A small audio frame classifier, trained from scratch.
Model: norm groupnorm, depths [3, 3, 3, 3].
Data: trained on drum patterns on synthesised drum kits, 26041 training examples, 41.5 epochs.
Rows from block 8 of a small audio frame classifier, named by matrix and row number. Rows with one number belong to one channel. Each number is 500 + 50 x the weight over its row's rms, rounded and kept within 0 to 999. All counts start at 0. Numbers have three digits each.
Before each channel's rows are labels from the 100 clips, of 14976, where the channel reaches its highest value: "peak on" is the class under the peak; "top examples" is what is common among them. Only what is clearly more common there than usual is listed. The data: drum patterns on synthesised drum kits.
# convs0: first width-9 conv (model.blocks.8.convs.0.weight, 128x128x9, standardized in use, each kernel summed), inputs 0-63
# convs1: second width-9 conv (model.blocks.8.convs.1.weight, 128x128x9, standardized in use, transposed, each kernel summed), outputs 0-63

peak on: kick
top examples: march
convs0.4:534548479516506487459545445473596530469510475550528496412476413494433503468526425494480415487459469474528448508514531509397529532482481436430540499477387463528440424458551422454531531439438506
convs1.4:442539515568453541549477571535583530553505484536483485506517450533480492468471415421600520513542502497432466494432491482571458422626452503411485401379555559400527417432467506467434423443467456

peak on: kick
top examples: reverberation; text has "room"; text has "reverberant"; march
convs0.63:519522472551546495483476488474499515471467573471435506456485463492534460410489487478442482520470465418556511454587452515493511468489575553580485397477366356498515494418489520439521454589505538
convs1.63:534528489500526449446499438499498468549531466452517539437448498427485517521528604560504539521448563578529444493548541556437543616505463523537580471500462509521534527562495671541543536504535575

peak on: closed hi-hat
top examples: closed hi-hat; text has "tom"; half-time
convs0.23:536537509472439442511505517513455523455467423502530575541486458525550579506598568505569440567616482478464530478484436463563469447604556582541541486502509672539525448518428554420612481516564512
convs1.23:476437459517581506551475525484584473409519573485444486445533496503497454564513482534538462600429570527507522459441469576410447485561509460531503441479509503413508528516574456522542493500437491

peak on: ride cymbal
top examples: ride cymbal
convs0.36:460417506538506442482425600493493520506487479551517462494418439453488449504596361442630527581576548448510483581531580513455487499548594546472533491462464447476532416566517566476527436462502476
convs1.36:530506547452523582526548454490497474482527585545424505394530529524404450509481458465465464479487467565477447493544512532560511453515342578480538480547619539513475441488513548539490487509540471

peak on: closed hi-hat; kick
top examples: closed hi-hat
convs0.110:482416417508418484492407545537549457536556523475504405547496536494530546454507499481553488486409495508488508495515419500533456548501458500517426522490370456455453424502497512475544499443463494
convs1.110:470576487493544524506447495512531462485542482535480506433447473492402459432407424333456498496482500506429486460467514600435523485507404488472550507499507573528521546477516549532506456474405444

peak on: kick
top examples: shaker
convs0.1:537487513512514546401446423519542470459531473554539489447451459522507475497501428470490459437506478518503578559543511419442427586465563477504438498443544640515533439498580549526548541496520533
convs1.1:521494525604443488507494555450415510419504530425427460514450458528492460492474551542432460433546463432509519482487544489461420414440468512479541552571486464451436535651509500439414519561457574

peak on: closed hi-hat
top examples: closed hi-hat; tempo: 70 to 80 bpm; random hits
convs0.125:549503535449599506535510438546457528549569552540540473513458500463524459509484483536469491469455510509589509399497500635507464516502500574541538505531466463486472432491584549583439575440478564
convs1.125:506424614457489549453535567459499459589584448460578530491507531522533439475447502552540415452475420478498567490528463478485553566522474548501492489512524500524526480474496423483582446554530592

peak on: high tom
top examples: high tom; muffled (low-pass)
convs0.37:548536589458537495497528518524476527542510472443466535442466433437483552441451431446524469441471510499481627502486484493512486530503563520509450560586556417483481516569543513511511493563494521
convs1.37:548486449481486505534462370501503426455453521470496501470392547533515362456462505552448507365564481446500453481509444518576464402446394573469542422454452533492474594419504447425590494484376477

peak on: rimshot
top examples: rimshot
convs0.115:598548484532502481426522561474542537548581486534533524506424488528511463463417493440423418521462544527569412547553555530436554555559525434461519513484566460547508480598548551527533552542532490
convs1.115:452419567511465514527560475554405497515458464509433521565561551503503492438499550469472477533529490509469525480489559561493451491537563521494494480515526510474591563528510409476451394478609505

peak on: kick
top examples: text has "noise"
convs0.75:537547482499511547510539542490538528520519437460572521472502528421564570549657532481551574458517565523464606566477509490430451529497440473515433481580516517566479550475474480450424473491529470
convs1.75:445433529552552488526470479549538538483408479521471494516527492514542586511635562540516603620540402505465507507468454582452466496503568412471494418556352512409428457522520570438481562461507534

peak on: kick
top examples: closed hi-hat; random hits
convs0.117:566507510513568520525606523518531541540467498521429513540567513441444473539505462483514371564502457524472486500521465567455502498564475430570504526454534467536540562522584505521535509483492498
convs1.117:524554570507487499618543545543423474480532533477423504538464436478447434459464415455449468467447540471549498525546579530562478554505549534444439477500478553552498545497455451489481453463532513

peak on: closed hi-hat
top examples: random hits
convs0.45:509414597491588481542508516575489398551517489453500479497514451432464361513521469458512523507511567511464521472466583589460501383440502556448568486502499480569487516509509528521472553458417498
convs1.45:587517534508484493445500520442482458584496447535547477510444486576454473519504492467492507538514470593422457461419479537558570553603465556529461495533563517595466556505495476490484466436488426

peak on: clap; kick
top examples: clap; reverberation; text has "room"; text has "reverberant"
convs0.103:461481362567567424498514509467473531518439511536461492516445498464464457449523417608452490498490460476441509524455584476478419503533532379538448421513469483490533646523546469514539547445558502
convs1.103:439499473459491509507476407528441463503529468499422454545541511506470451476432495424505491450437522470462458386458519536505423467498504488495520480528478400591539494479392404484449478468517510

peak on: kick; shaker
top examples: shaker; tempo: 150 to 160 bpm; bossa nova
convs0.8:588571554612515514526575516447473500539573460450523516491458530469433476552604383510504518454597420523513462590483505573499438519553510488577488506515506461542505385442590417488466475491432566
convs1.8:521504623540565625490470558510499593576462579521537525509520541466457507472489490517468412466438595505472480554482596497466530505644517547509505453534533584529522476519545562449609484513611494

peak on: kick
top examples: reverberation; text has "room"; text has "reverberant"
convs0.3:512491566527572543516539519486543455540442440473463497380416525494517451513504564571465399519528455448570540639489423570430510440487554526496490534582425369563520484471515498514503450429512529
convs1.3:536527559493509647494532599532558607547629539539526499473508507511489432534461473458487473483477564494578554509406531474511566618515499486509522584568468307544489607525556477531558656539533445

peak on: ride cymbal
top examples: high tom; ride cymbal; muffled (low-pass)
convs0.44:517458506489479448559422494454463499519437496506472549539485545616490569493464510466530468527469559498510517439577420404553482480477473440477409600561457444481468461596498513538432524512487541
convs1.44:479444556528497544542494535533579530598450422559446412448507536457462424405499419430435477492459424583517521588541477568517503471473505528504469518460547485504559467504505478532492441470460511

peak on: closed hi-hat
top examples: closed hi-hat; tempo: 70 to 80 bpm
convs0.72:497436461535406518561553465584473552487486514447525562518518578476429541540515415580479495530439431565527387560460511516507409414505493507511524487477406464475491500556493540506476541488411399
convs1.72:502548519569547434476435549405498543481523465414482507465539442517466482532417398420571542451515501548447540495465556505458576577552443436476449592577514520586432591547522538569526534467519435